config.toml
train_examples = 195000
encoder_patch_size = [4, 4]
muon_scale = "original"
Rows from block 4 of the image encoder of a small image captioner, named by matrix and row number. Rows with one number belong to one neuron. Each number is 128 + 24 x the weight over its row's rms, rounded and kept within 0 to 255. All counts start at 0. Numbers have three digits each.
After each neuron's rows are labels from the 100 images, of 14976, where the neuron reaches its largest size: "strongest on" is what is common among them. Only what is clearly more common there than usual is listed. The data: pictures of board games with random positions, seen at a slant. In brackets: how many of the 100, against the usual share in percent.
# gate: MLP gate (encoder.blocks.4.mlp.gate.weight, 512x128), inputs 0-63
# fc1: MLP up (encoder.blocks.4.mlp.fc1.weight, 512x128), inputs 0-63
# fc2: MLP down (encoder.blocks.4.mlp.fc2.weight, 128x512, transposed), outputs 0-63

gate.508:121112187143170119112145140106107131123097161128125141124118104123153099124111090151144157182123177130157115071167195100126129082120134132153130133142091101097147144125165103107133146114109127
fc1.508:134139053102129161065131140109130145112148156118113145169154122095133136147112133129131122149116137149146125145126138124110145145127131125116104168137141133133129084125093146144157121137093105
fc2.508:120112110179167140178128083087130135175110109136148120100149148139137135138151141096155139143113140132112118132107120142081120170122104115129169160100078124142143096105152125122119113082138179
strongest on: discs in an upright rack (100 vs 16.4); nearly empty (73 vs 34.3)

gate.391:123121156097132116142112101157112139116163131177078113129118119150124123131129134146128129118112193128156095173136113154157141121090157120145182165119152106072120093140122122153126129131139120
fc1.391:124106142113104079130146115124147071103142121139106102174120094135096143135160099116100135117082169143181119112152098148138114174116143163150158168120170104142147105162102176136135132097157149
fc2.391:173150127106105103097111168132128184093129163143132142121083140092066081131119129128111134135137110124113148141120100135160117180118112122152155131132130162128138151146153147133075117151126105
strongest on: discs in an upright rack (94 vs 16.4)

gate.168:113117125164125122146124129107131144104101146112095139095141123119170133171166118122118117122122142171102068153157114120132139118127139175132152139088126149117117103126131122114093094074090162
fc1.168:119125144141112104170116128097141116110114089108123129117099143161161122136149120130103093159110162101164107066149089142154129103118117160123162159093116135107116125134105108112145139076121134
fc2.168:090102141137130188137145166168111127101134171138120143127153099085131117142136143104143125094166120107108150154120154134115125166117161118131107152124113153145121097124164161133097125140108104
strongest on: digit grid (44 vs 16.4)

gate.405:125131175130123103116111103187135197093109126103154170155127117151168125124146136119132142161127111142124127135102138128114156107096153167124097068124096157105092075128118144093126131132113116
fc1.405:123080102095146203081133094146141100137140111170139119150142146107074152120169090118091117143129122110154138135099121120130113103115147101125101129136120151163143117119158164103102127148131128
fc2.405:114172158133141083112116137148093158136084087129159211125100094139171143149106112151117111119130089123106147115107132134089135149103085149099109138108136103171134111121089163159094133109127137
strongest on: noughts and crosses (61 vs 16.9)

gate.27:132107129094132144157132143099101145055086144095106138170159144146125124147105128118121071125148104135103142109178136137141141173145140149134096127118111179132127160173111133143124106139114123
fc1.27:096107117152150094147140100121107098136129157101127145092129169127133142159154154140143104130122094109093104114110123116146134110118140132157128124157138134177100101122155086144151138163137106
fc2.27:113153132166141104132106107147129128104124172155211104106131116112125127148103116154108168060107140132134130133145125104107103118137124111137085130168139126189151116122143145139108168144141123
strongest on: digit grid (100 vs 16.4)

gate.363:132134128147146124142142156153153126086125126135129137100127150122104139121154083107121166116097119149145147136138139133127160144086073108148123107114133155156154120072157102156131169148147136
fc1.363:131151110127152129126159078141162078118074151114106129088146099121128129104137107122162099151138161112097139115119100108097151137075113124151109149132156132120140114096149095093115144126178110
fc2.363:098130130148119118176123126171159123113170165117105127110138134133125147117138122104141089161114122105110156131130170138132106112134097115084138151180155146161106109105137157148121151151142158
strongest on: nearly empty (66 vs 34.3); discs on a green board (64 vs 16.9)

gate.296:186152174111175097134110098141126134132107108124137144147108109120168170155133170137127145148085103090113170139158128158132163145124109150129114160111093097151129100115127142121144134113127123
fc1.296:113076071114151131124115162158134145116156158120137079118118133132152105141110112131118113121125133103117144127130101118081112078125090113117143133098154187108162120147099159101117134153155127
fc2.296:099082089156095124142134161148160135103148187112178127147117162148146119127085127118103155087147131152115118144063098100121113142105140107102135137127140141073142146121130114138108129161091125
strongest on: stones on a line grid (52 vs 16.8); discs on a green board (46 vs 16.9)

gate.465:129126079133115138162136152124132117163111144130109149146120111117131082105080117127118148114147155172123129143146149111119166107126113146136158130141111116118133148089122098126112068127179129
fc1.465:150128082100097162138101094097138123118090136162129152100178138158139094129115147120154144101108153166130119122117091091123181148145114124166110088138100157137152150121138149118106129130130131
fc2.465:101123112171107089151129150118105161139112085137119076094141087107115139157134131131104135125146132107117119137115164145144142127197131122125122160145118173135114135145147134149140088104106136
strongest on: nearly full (69 vs 34); draughts (38 vs 16.7)

gate.232:124115104123129142147151112139146117145105109126145198166093131100087148119164138121100143126138095099104123134124096165135107119098088108143110150140149110134127168126099106148167155123111139
fc1.232:135130071116125140101138170149126119153128129134133066102170163126138114139127131126126158131167102147115150126125113113149112133134152161141156145091118157110145094131142114147120116126091086
fc2.232:172091132129094125146133130096115109087156133090134132099162145127131102099149123195121145122129152056148132148140164111124111118156125116103100128080126141117117095165105140182106139115162086
strongest on: nearly empty (66 vs 34.3); draughts (62 vs 16.7); stones on a line grid (36 vs 16.8)

gate.78:191189129106130135130106148147133135072137105113126162101153133171147150120114125143150080106110125138109100118145128082145124144119156111150105114129090111144160123111143193146152121113110134
fc1.78:134117119098110130133179154133145114142129133094148108113119171141143125160150165188152133128187116112096103152151133154087113127122126087141134124121163143150113137108185147148100133117167147
fc2.78:093098102148108121075115133110119156125111152140150132103088089111112133162106144093072142168132165135170148149108176074134185151096108129086105127122107101157146134173138072104132108125124142
strongest on: discs on a green board (81 vs 16.9)

gate.299:124141096161142122105104078122109114127119135164132080115132132089121106145143133131111130139063115137135103113143142137187105143160073124151138127128088140093150174107146160084115111158104114
fc1.299:081153122130187115133121130131104145110156111132104125145129166094118123093162174095182106112118100132149159137089135100087166165146178202167140125131118132141150131133120140157134143146139127
fc2.299:082108170121128112134131093105156065130107153127149112121071146107126102120109158110135112134112122112132091114152156138127143167126166094090135146123144160140096107118160113112121112137133142
strongest on: nearly full (76 vs 34); discs in an upright rack (52 vs 16.4)

gate.176:108157105153140097175147128140114144136136122091134102139079112136137106142129108081088101120157121098169115114143117201164118122157151134138131151118145116126096112178136149107120122098114081
fc1.176:159148097144124117092096094131144159118126095140162123108168140187106116096088121114117165145114106155158120141120147153117133129091143136182126130121151125146101142135143104098122165094109123
fc2.176:081096108167110134127131155151157114110111103119108137143134129147125167102127077131096095119109099122144109148134117110113134139135138222150168095113137148111093151175105136145142136120120102
strongest on: nearly full (64 vs 34)

gate.137:177108122133115148128084154159130119103117074099158171136109145161132148134151112138116110124172111125128137081139123132150171133100149109137087142152072154128142170109156147155140121117100164
fc1.137:137112130146083146129080137126124138094109078096141186111115168125122112128130157137153135129160117158171115099168101132141131092106164075095128137157131155115088178141109155124169132104126144
fc2.137:122132117145109158117109161130124100146125132131115136170111121136098149128086120154126133158128153152151121118147126119123133110132128109139126117127152157092118138076145078098117116132108158
strongest on: nearly empty (88 vs 34.3); discs on a green board (44 vs 16.9)

gate.141:142132111125137177152104119143112122148087136112145109132056120151152124130109146130110157101129102121136132136123119137129154144084105133093111150112099169154121118145147147154112106175102107
fc1.141:114103150107144132129110136157139147127107139132094169167090141101116173118145090137100122165130103104127111156148124118095098154132152145137160150101124167107131091159145153209125066152136131
fc2.141:140155119133106107148143101117115128108110165158098116150127132158186148134140147110129127119169127137147133109140150158088135092128154092118122129114150095106110128118073147069138075094140116
strongest on: nearly full (61 vs 34); discs on a green board (53 vs 16.9); stones on a line grid (46 vs 16.8)

gate.381:113086128159114157169168088153121108108138144105102167126120109123121116123101160125158130121103135163121171115143141135103097088148123134157126119162132097133156147102103130136129131154166102
fc1.381:082137111133131121138127112162159130139141161133113119145111138120087112101139130178152147123118132135193135170122142120101112127117118128159126113144102150070165157127127086150143118125144072
fc2.381:143150140149121108114168116136141119118179152142125107120172110138102083084143106114133123173161143171143150126100101147113155134130109209105119136107118141107117126130117145111136151142145091
strongest on: nearly empty (65 vs 34.3); digit grid (48 vs 16.4)

gate.464:177103105140118114100108146165147121123125120107125158158136120114151133150141095152124137152119162146079117106158109120136113112107097116085192162138156133159119112159169122107131117142121118
fc1.464:162143145130107138137109105129142150092109085133138175119151147144134100146118117115095129120161147099101132099095127132119097120118069087115159121113146142094099099161164127141138121128144142
fc2.464:136088119145097144127147104130149133200117156126095144129167145091106132143123140142158112116130153155127123130125139089114111172145159179163132143118134121131135158143192092131116101109113135
strongest on: digit grid (35 vs 16.4)

gate.457:147140124122166149148135121101105100141145064124102087116143128119140155115094102161122131140122110129086158104155148150114159137139146125152118112123128117194131172128124143145136146134145148
fc1.457:128134097176165187115108124111149125065151168133151144179114140108146121125157123104124122180136143113122099164132133129119149161123128142108112108148108135107111108144133088101110116115118141
fc2.457:145121158120132145133121144157136151162111123157092115162125142120091116150110093074154124120156118151125088108092143161117165081098139161162154125102115178091162126091115161094184128096122130
strongest on: draughts (62 vs 16.7); stones on a line grid (36 vs 16.8)

gate.140:157105119114146118120092119112136109111143111101136088141113109112102174124109135138151099155108138159143124140135140140114132084126113108106141113087097093111125102178128104110129188151085135
fc1.140:144159069129173144122091094159125110114133099115150106124154162144101117143119133107136114184134110118127164136126148129110135084155125152101134157085100157119163108126116148117149147179135122
fc2.140:093162138135118114143115101126150160113109112134143153130106151169145113136103115155125134104179122124144143122116129071104167152158153147154100177115138130129140163147150130116137107089079164
strongest on: digit grid (48 vs 16.4); noughts and crosses (46 vs 16.9)

gate.184:102101125147121113128143116140087156101108139134153125120184140176132132142117115114125130162167132153177120121123120129106184133101108137120103100138078109102143162110171138175176115101098099
fc1.184:117095137143126157157112140122100100147114159160112176155155176103130163118145105094126122143172120135117144101127098182140102103131066146114114164056089123178110127162113107137156141092122147
fc2.184:091170117132166147106120156125149121136123180130132113142133120121119125127127119114127134073129125063113135102121131114142134125148137122136160115114125108180109126146105181102124120184146155
strongest on: digit grid (67 vs 16.4)

gate.430:172125118167120141095113154112124137148117092130150094156157180140105089145117132084126148155093082145142088133128114097127125132124088144170117199135175124108071125136103126166107123110125125
fc1.430:076118144106123088131118102163125113116104118097152138148071116150133131113147096138159096132124146146127125103118107185124147119110146135126113094117135075166150120098111093111137131131134142
fc2.430:143117133091138119093121114099119117142133121129114127086165120153177151127151147149121112166142151114156135088121137077139066128112085138118098114165118072100123121123125117127161148170125101
strongest on: noughts and crosses (40 vs 16.9)

gate.496:117128141087137127142119164152127092160150120090181091135079127138125142199125093126134128131124120162118107115189114188117126144138133111140130117147128104133115133129142141189110128109122113
fc1.496:169127136137173103108157119139157137144094145123108108133127120150158141103104159129102131163091126113174130126124160103181127129130096144096129163126112145088171089111126152108188164130147151
fc2.496:101151134116105150167160142147093074125192130102144140151079103132089142133114145157145119076109133137106164157116099121111149117139117123171124112168123075158118131094084118116094115078102134
strongest on: noughts and crosses (41 vs 16.9)

gate.106:160124134118100168164088151121118076104146107159175176105148096144110145149108123120109144117148155159145137131198115104160130139126122112149160073139121134115129158120117135099155139122122126
fc1.106:132135146153073159122115140126107085174120136101166149085152083119117178169147139122147163113145139112134153128152125080117157107111102112135116112110157143150158174102118117095144134127104121
fc2.106:119186132142107146132129138137136081097122127107120135148134130157124093105165113147108129137110115102113108082117168100128123130099123147132115127165109084158108138115116082119142139155135125
strongest on: noughts and crosses (71 vs 16.9)

gate.280:091162107135150112151127145080140118136139132097139156130117082149141138125119133114149162107143098165114114102140107100112151115099123102140087119137159134123149119108156100105141140107138137
fc1.280:147095160107125129073120142152148145125112103155090130092106113162090097117146158169103162120146139126132117106081132130122140104161121127132122140132108104106120157161103175144135111119117131
fc2.280:099132126130150109099123082097116141140137102080126151150116136201125167187130165145150113124136103144139117145085128115145070144138108130126130117122107138137122098118107141074173125156079127
strongest on: nearly empty (60 vs 34.3); draughts (59 vs 16.7)

gate.312:097163067121151117080088103148106156138128134140148144158139141146128156131123094092171086109100137130135145136134068134112144107139127163170146117107103134103092084157147142167130124105128133
fc1.312:090092119134089129079098153156124183139094127109107095106153103120115116121123138120112135168093086145114104149107158153111141145106117125090101151108098135107137142105137137152141120147124107
fc2.312:128123077157159106101116094130135076119149099120127096176089127161138172130127093132110109115146143116127135074139118132126122113185117108172115129128141094152119137133113152133174124120131110
strongest on: nearly empty (64 vs 34.3); discs in an upright rack (47 vs 16.4)

gate.293:126125121130123110091148137105113117140131096128130105148167138130119119106143164137154153145105154134177092139134153121141159054157104167191160151146094110118122103166168152106108103161122134
fc1.293:122174101163151111127106151145087107130104105129121119152154145114098120141130146148109134149160142152124149133128112098097125110149155162135174128127155102104127112131113150098086115138146123
fc2.293:100119143108127110139139102149160094105133121120129111110102163095103131152186079162149125101146098143102099113140125140124116148112142144093104141143176145108137127141148103102113133092100149
strongest on: discs in an upright rack (98 vs 16.4); second side has more (71 vs 45.4)

gate.487:108159182132166167112105113156135115132097129123097133088102125095118119122155113123132150090093137117150099099155175088141145115096115146123153125130099144099094084159132089144148131122140110
fc1.487:092157156131130085097125111119154082133161130115161107108074110138125111099152117133128128145115106122133104129152155150146122133090116150120104113136119091137128104128120174088171126120129151
fc2.487:186111115093131129122139144126134131176126126108126120091154127107149122140104117159123117122101131099136155167144127118144136099154089116111084139146191147130146125077119074151097109148135115
strongest on: discs on a green board (49 vs 16.9)

gate.205:100139098094110120132116131099141151098091143088147172145177165114146117104099150134123108117124131117129116154144149143120133103136087105165103137127145117222141110131109111133181098161132153
fc1.205:155123142106124157166116099115109103137094149117155139131148093149131129118076153117142121130137139145108133119167133153134126102178099137141106125139146138162140116105127147177143130112095146
fc2.205:115165149091159109109074105075127162133125131148117135121105153113129152157094132102072130112111164109133075142121159089158132113146161099135151087176104122134125111150105112150140132136139163
strongest on: nearly empty (66 vs 34.3); draughts (57 vs 16.7); stones on a line grid (40 vs 16.8)

gate.289:164063115127133132159143149109138127158120161126101147108140084123111137115156145088174110167096134116149143087116115108143119124143114135185149085152145102147124127139128140146123133099160093
fc1.289:155130125122146125136133159085117134183106120158133144145099122113140164078143150110137116100126090131146095103100117126164085112148095086131134094117138115173109113089114155129117095109131122
fc2.289:157119119131138129149127162107149151173103148116068142149120087107152171132088137139101147088095154111096122147145109161134155130144113093118136115164112165137125119089116141134108169117095081
strongest on: draughts (79 vs 16.7)

gate.48:109130106114045151149140133103126134105107110116108126121162118170166079120132168102097119107117104135108118121073112137174110119110150113113146117151174114099153134103115105115181128153160117
fc1.48:135124107099086114129133122075139124123145105148135099119152110132175166133120140105122118135087118132100139115106105156108120125088118148102130137119170122101157137156087127132172092170123145
fc2.48:076122133105125132120161147112129149086102169131116154116090113103123112124094086125112142115095139167130150126107138142133136140140108099170119109148133135137116123159061108113085130116173102
strongest on: nearly full (61 vs 34); discs in an upright rack (58 vs 16.4)

gate.433:128118131113137152128105182162143101124107119141146137143115106094132100175141130100123196127150163100053129150132135126142112150114147123137164131155127104127147123120116140168124121110111110
fc1.433:132126138156117137144123172107150124103130116127130148163137092096116123136122073121162120125121175110081100140152149139176085170138154134122135111184154093100121165146102130144132152129126110
fc2.433:123165168076206126130159170130135138117098131155090110112160109149128124164146166147134120203102143136138111126106144121109139121133108143105137143134104098113112167171130125110177088162107119
strongest on: discs on a green board (77 vs 16.9)

gate.174:121102118154125114125105106161164143154104111138155119131064138162148126163116128102144157126145157092111112105177160138117150102068164141144195146117172128163157128136105109124142132158155175
fc1.174:160115115164086130139099095085076128086137149132104107123090115101107115149113164142134117144129138150140137130142100103146119142128128110130081140134105142101096090200122117115133113121115127
fc2.174:148142127139119135125126106117134139129166153186108089124119104123183111122124087171118145103104124114098096069145124180078154128141195100134173128105160082151121116111117171142132079150132124
strongest on: stones on a line grid (100 vs 16.8)

gate.76:152124136147117182112127157123137142148119111156145133166123178090127165111102162086140129119123127100116088166145146112070162096122106154149108121113077124157134153133108119094099158125111115
fc1.76:119102080083132142131130127144098145125154101125103118154112108074145153153153133091125090123115093097163137130147181151123114142133146133116147117152143101119087123122128144180134115142132168
fc2.76:138152139136121182129177137111109103145123137142150118116112084129128117116135101140133154122060129203172138154119152128135167112109156133138133152112146156134163138148099142105174128113127097
strongest on: nearly full (60 vs 34); noughts and crosses (57 vs 16.9); digit grid (43 vs 16.4)

gate.424:132126150141081145160135134131140131096130104131124080152172080076113104135157154139106111135114140153143125101097127152093118138090145132123102134119166126120131120116129131119099096133154145
fc1.424:121125100154136135108135100091160157093123140121147089143131104109126132117166171139119139124108121081127127140121101103084143140129101117170113113121087110119113108107150120149122111121169091
fc2.424:068113132132097102147126113138152119123113116126154123136135138146132110128121116150063108135137089147189132114156149142137128135112140122112121128139144127101108159087112148119089122129102118
strongest on: discs on a green board (48 vs 16.9)

gate.220:136150112148151187123113116133130124100157141111129102154125135100090117129133133193151095124133134090092133158166141201113127119157132082126151132181131134102155151108143125126134102114082123
fc1.220:150117122101118132141125147139107135164140120108106124090117093149115141131137149120100150143137145169133120161101095062161160154120153148120129119120148090149117087151115155087139153140154098
fc2.220:091098126130132161155150125118180165123150121117129139177130144095144181114127157182157143095069149126100158120125167182151167154138148130109133141152105082111123149122107167122148139095147161
strongest on: nearly empty (71 vs 34.3); stones on a line grid (45 vs 16.8)

gate.415:146118106141126123153147095140180127149147119113115120162085130094147114176137135099160124147160140162140140148106125118134143128171139114119146073108170182132121094114135152160108077147123111
fc1.415:130130146154112130106144129114146155128073145120113133124103121126139140127102116091149156106130122150124152138148141127145129106138134120144096155143058103110161115135097140141142100109157125
fc2.415:109159143071103133150142158150094111109134202123147129117132152156130139121119108101120128091115128154080098107108082121188120143128108118156103136139144125101146105115105118102139189126150139
strongest on: discs on a green board (50 vs 16.9)

gate.82:115156167149159203122104121126129120092168131122110169131125099118140115122117123095115108109118091128126127156104131101126137079118129103136182111126144155109124138111155134137119142134087119
fc1.82:115111093121140119149135120136099116181119142117116118116082121157138128091163128144145183121145167133108122136126163131142140171127119115129132108125144110191109129135136111104119157118180123
fc2.82:109146108107130085134145115143144141170147125117144133102183149109092111133099140155121164100135138146103156128145121131059165131137146155137112130143142102105153118131119132151141192107109129
strongest on: draughts (73 vs 16.7)

gate.306:091115094123141124155143123124113115140170147125095119085130134109175159089104138130076139147137153161118100162133104121107120131075112151127112116150100125111147133114168136135084115156103100
fc1.306:124104112145151151139125096171111111113151145133135157137082152125098190089147157090113143129135147109128123130173088116146087155123085168143110180111128144156096078112190115113121138126152140
fc2.306:110133103090106095095173154149122131126118112168109099134142148095122143140144110109114131146136122108180131149109137124097156107142122139143190145149140134118160139136080124186086086163109143
strongest on: discs on a green board (77 vs 16.9); nearly full (61 vs 34)

gate.426:146122098124112149098115171175130144110154085128167127132170096102175098116135141116134122120141122135113107134100132107117121121095143139079115100163108119149116110123152111124112129140109110
fc1.426:152164126143164123139138134098146191116133109133133105128131074103131088146111109130142119127200112125101127154100160102165133155123128109092129125147145145146127088122131111170154137150132127
fc2.426:130121119124126098125157140122128159112132126088094049136144122201126139122152148116067094165115114135118158151109170115135112094132111117106111120120106110140140100088163110138150112123058125
strongest on: discs in an upright rack (99 vs 16.4); half full (63 vs 31.7)

gate.108:143089126119143159113104136147110114140078140105123147131130167091108104163109124169154127093118128151139129170147140144132142114105158114129152138132085157160123121118125090089091135169155122
fc1.108:111089133121126169106111098139140169115161099141165124111129091121140157103143153104100120136149132133140140110126113115150110117139114111072149090125122097097151119170156135133125124108095109
fc2.108:113120102137120126147144117128138098133115166093133103118095144117175156116148109159123132131145119137159120110135112123122124076105127126149094144081123151133137123124107127109159190096118134
strongest on: discs on a green board (91 vs 16.9)

gate.43:077087114128106120126157149164155136115112156111164130157152172128136158120113138096128165153138120132088123101157138077107096106123111160139109155120075116156112124114148105107115121104166113
fc1.43:100087118123113117148146149155138160154101139106147083128099157142098133132137146077105171160152114172103118120153124079174138099144118165146085127110131106096118087111138086105140092132150123
fc2.43:123171115126139133130171142130140116119143128137093105099172131177168161122099039142133136101161116141144121108130148150114136117139151136112156127165175126121100149084076176121136161118111129
strongest on: discs in an upright rack (48 vs 16.4)

gate.154:144136131104089137110113112107131144133186130157117168113151116159146106113141100176138143170137136126092120089110138128081098103153108105133102128119145096158144131115131115131146113094144144
fc1.154:155116124128086143141078109127125123145161138120147174093178116146137140148156103173127133152128175147115143079153123115098138123118064096117092133132128103136128135123117120142132092127156085
fc2.154:151147145155174166147113131091090119175127166115114168112168084086107114116138080135124159134126111102088135108166175103127126148151146132133160136176139169123137111131154086122158127153110148
strongest on: draughts (65 vs 16.7)

gate.384:147151126096110122138111088151113174100102150105130143169130121113126126125095123153152133118075173121076144113123133104092106127130104101107086125142118130117127129127141105183146159146131157
fc1.384:092136142098090138197106089187164153138114181127111123159124122128153081145128134129125167135119136146122182128129132105068114122150123125119093104149142118161142125128124087174105139124138136
fc2.384:153154128126163102129123141148145149115117049114104125112165063124118156143127099114121115105107124099082107138190170157112125098119144150123169149088106138140129127115153124124141168136132156
strongest on: stones on a line grid (67 vs 16.8); nearly empty (67 vs 34.3)

gate.164:130117097125159131128147170126131166118058112124142183069116147133105169173082151122136110156142143122111135120188129122131104139131157150122074168098087114112138126127138151102148120112133140
fc1.164:132144130132125089113145122141134127122078118096158187073124165122128143134117102102186112145126124126133127103185152100119124138103086149117104137099119084104111117141136156090140169101127157
fc2.164:115089151178123162141104157110132089119163142152119146139096130145101143149157142156128142127113128127116120152127057144046131161167158130124137131094126105133129128087128172158152096129127140
strongest on: digit grid (99 vs 16.4); nearly full (70 vs 34)

gate.185:153149145176137118102109118129144108153101122129140158121114114156107121091171144122087102112187133173085159096169128091148112161114097107142119153122143153172122133104170130148122096115127135
fc1.185:118126150119132116119094136102140145139125070120110142114084111127164123120111140122093122126171149154107164097174158118112142130143115106126145118143154153166126141110161131134151106172159127
fc2.185:162128154065136150130161118142097140089144155115142122140145108143135148098198151122131123127117111093126123114158151116109086148128129140148151136093139107144143133163155119108085171125116124
strongest on: draughts (41 vs 16.7)

gate.399:144112092160097151144148107143140089135114127131136167114185162117155124113153124114144131116119133152091092102150135093129121107117114107107133093122141087098164126079083153115130113100125103
fc1.399:125094097174115155143105088126103129130146130144166109095106145115153148182169126138136125141104157141134098144160132112133147171136108111120131126124129160121099157123106126124113145101133077
fc2.399:124159107124129130163137113116095125124162143135155143144162105153109094136135131139113123122134120139107139136157139116187119123085108123142125126130108076112131128082100121080135151157130116
strongest on: digit grid (68 vs 16.4)

gate.308:164124133092129131145119151146112127127138168175107114130093125147139110167110151112139116079112155127130117126132131140151142156147070074115144082089175132119133078084144130154127125144170158
fc1.308:133096119124133120130137129101135123157155156194135117084092117132111123192104152109106166135120154115157118143108128149154117121121088148127137117140148119167114110137148178155142155106144060
fc2.308:107166102117141112129150144125114126162153137133154163125133107152100163121101109100112144137136110080158127135134158151201098114140128109159132123137171108121125123140095125132093100102089107
strongest on: draughts (72 vs 16.7)

gate.26:116110127133112126145125136137124120094091172160120157123157106153097146134152075116161127138150141136158134128150138086137076130108152143168090151137122164141154126117127111068113140126083133
fc1.26:155156118124107125130099124126170075117118173139102154149154130179099101133154093100174129130104110122139123118152115099114140129120119112189134176097146127122151096167143165139137113151118136
fc2.26:076091126117112123114174152139110119109165101129100139131125111089119143132153130105110129116138140089159160159108125137104117114132109148092150176145171122123145171120113138141150066113139108
strongest on: nearly full (72 vs 34); discs on a green board (42 vs 16.9)

gate.265:149178120123130147116163127093100111132146114095083142113126162120113110143133162129121126099136138107095115125145145135098098114147113142147115174130122128118155116126129121106084108125131141
fc1.265:104122106099104128156125100135155163115142099130136128120113132114096111092094079168137106151142169121126143138134123082149110132120088145122154099140148101151135115125204168131146097148142122
fc2.265:144156143105131112142182147155154142153151164132125136120103075122141126126090098127091123119126138150144090096122165154133154119130123172130128156137156104082167109096124128103164141097123135
strongest on: discs on a green board (93 vs 16.9); nearly full (69 vs 34)

gate.387:122127134115098157113129179121140151129101103139099133141124126152170123154105112114156106110154086117126105131119128082109109136188118143100118136071135135158136101116127067118109141142125175
fc1.387:132165119089152129103178125168134122081117150139138103150169126190133123186102114124142168130163135109148139114116144112162147124174214116109132130125128111147103134146157114091109142156124172
fc2.387:178130117128097147119162110116111143068138129095124123059144150141123132168162112145120130123095127138165177146137101110148087124130105136127101117110130114164142104102112125123122143134108115
strongest on: nearly full (75 vs 34); noughts and crosses (61 vs 16.9); digit grid (39 vs 16.4)

gate.85:132101126095161154120093133113180134139121095115132143120148106158144119149128130109138095086138164141129142103115112168175139111125140105124187128112106134095153161113094112123111176124124137
fc1.85:164131129138161104169095142145148137109128113135121189149103153098148085113084102111155144156113092133139112072116147088156119168124133123180134121141116144131126186133110153163138131111133145
fc2.85:168149203114086112137149124119158134120124103138126077146107108169177144142124098150086142109138125115152118102135128136157133143104142134156134110139116161150149102103132148131227104103099088
strongest on: discs in an upright rack (93 vs 16.4); nearly empty (87 vs 34.3)

gate.319:123091119145148144115074134152121120142111112153120114127147132131146125107148163155149142145122139100104144102154128118153094134155128135142111101108159148114151140139160124154098104128116138
fc1.319:140134093105122124116144135119130114109123163103069134138118127115121143110148148132099144118097125162123067146133122155093126126123143119168138132134101105112101104103112118117176115112109122
fc2.319:147128139099119143119108151135116115148141152101151111136120120095161158142081147156162153100137129123112128141114119145087093100131132136169115127142080122144157179142108187187168123128062144
strongest on: draughts (81 vs 16.7)

gate.490:158127140120146112091146158105121132144085152140133120131086172103113114079124081180125156137105118081153132126143118137148148151112114114081102171153112118121117122136098088114177124136120114
fc1.490:140078119175153118132140157148096149129069119132108142118116127112130146170094142112103132159135156117111094165143130145130086124106131157124106164137081138112137147154141107138117141083096095
fc2.490:152146122112135142109100112134108129099193137096082144144119156126087139149157100081103142120162180130140091163126143096089130134130154150136129125108127111156094087118097127125112176112110098
strongest on: draughts (52 vs 16.7)

gate.209:085151106110102104103147100172106134134098157108140109109113146134136117147116133158161108123138140134105111108132152145134123135136137107121114142112105144151145119081129141091081095115123103
fc1.209:138142125124130165131151124134105131105088128109138095103116148080099139114099129137127105083166116132106136088141148136073124070133089180142124068095113168171121134125147104126110108124093117
fc2.209:110098144164105103115119106143113176107094147115169124063167131119127119174122194174148127136101140123147150130145083154128124104118140110116079103118132154162156116155136078153101129160148135
strongest on: draughts (85 vs 16.7)

gate.434:107139122143138141148093132088120085111165122134187148161117106105155108142083128114143147134127120128153098175135122128122152114063144105097138125140149102130116061158101111082126108144149117
fc1.434:121166125143141134115109136111100139150114110137155171119113140099160099116118131083122102126145108163146163065161136193103108123141095157100113151112107115164113140095106129157114136154130095
fc2.434:106101141153138104169102169099142142158146113142121137106144130168092140147105153131134129136119149110129137180102152090150142125134155111171156115147167113075128096128146119127122125064138145
strongest on: nearly full (67 vs 34); discs on a green board (56 vs 16.9)

gate.101:182123125125121150109106139100118081125155146155096103105125088110101115121144156146156132140090097149106134140112145128132144105129126169142115166179157060123092130111110129079123151127140157
fc1.101:134132127173129146140102088126117101117109101093089112143119143138135079067142131113173100126176122083138084139166167138148142151126099093105149097121084118129106142108116111085086132135103127
fc2.101:118145136139149157134080162164151115139105124121126164155108123135154153136163136117099110118115147128137091138101141148078113089127163106141179170084113151094121122118127157170118193136120058
strongest on: nearly empty (60 vs 34.3); discs on a green board (49 vs 16.9)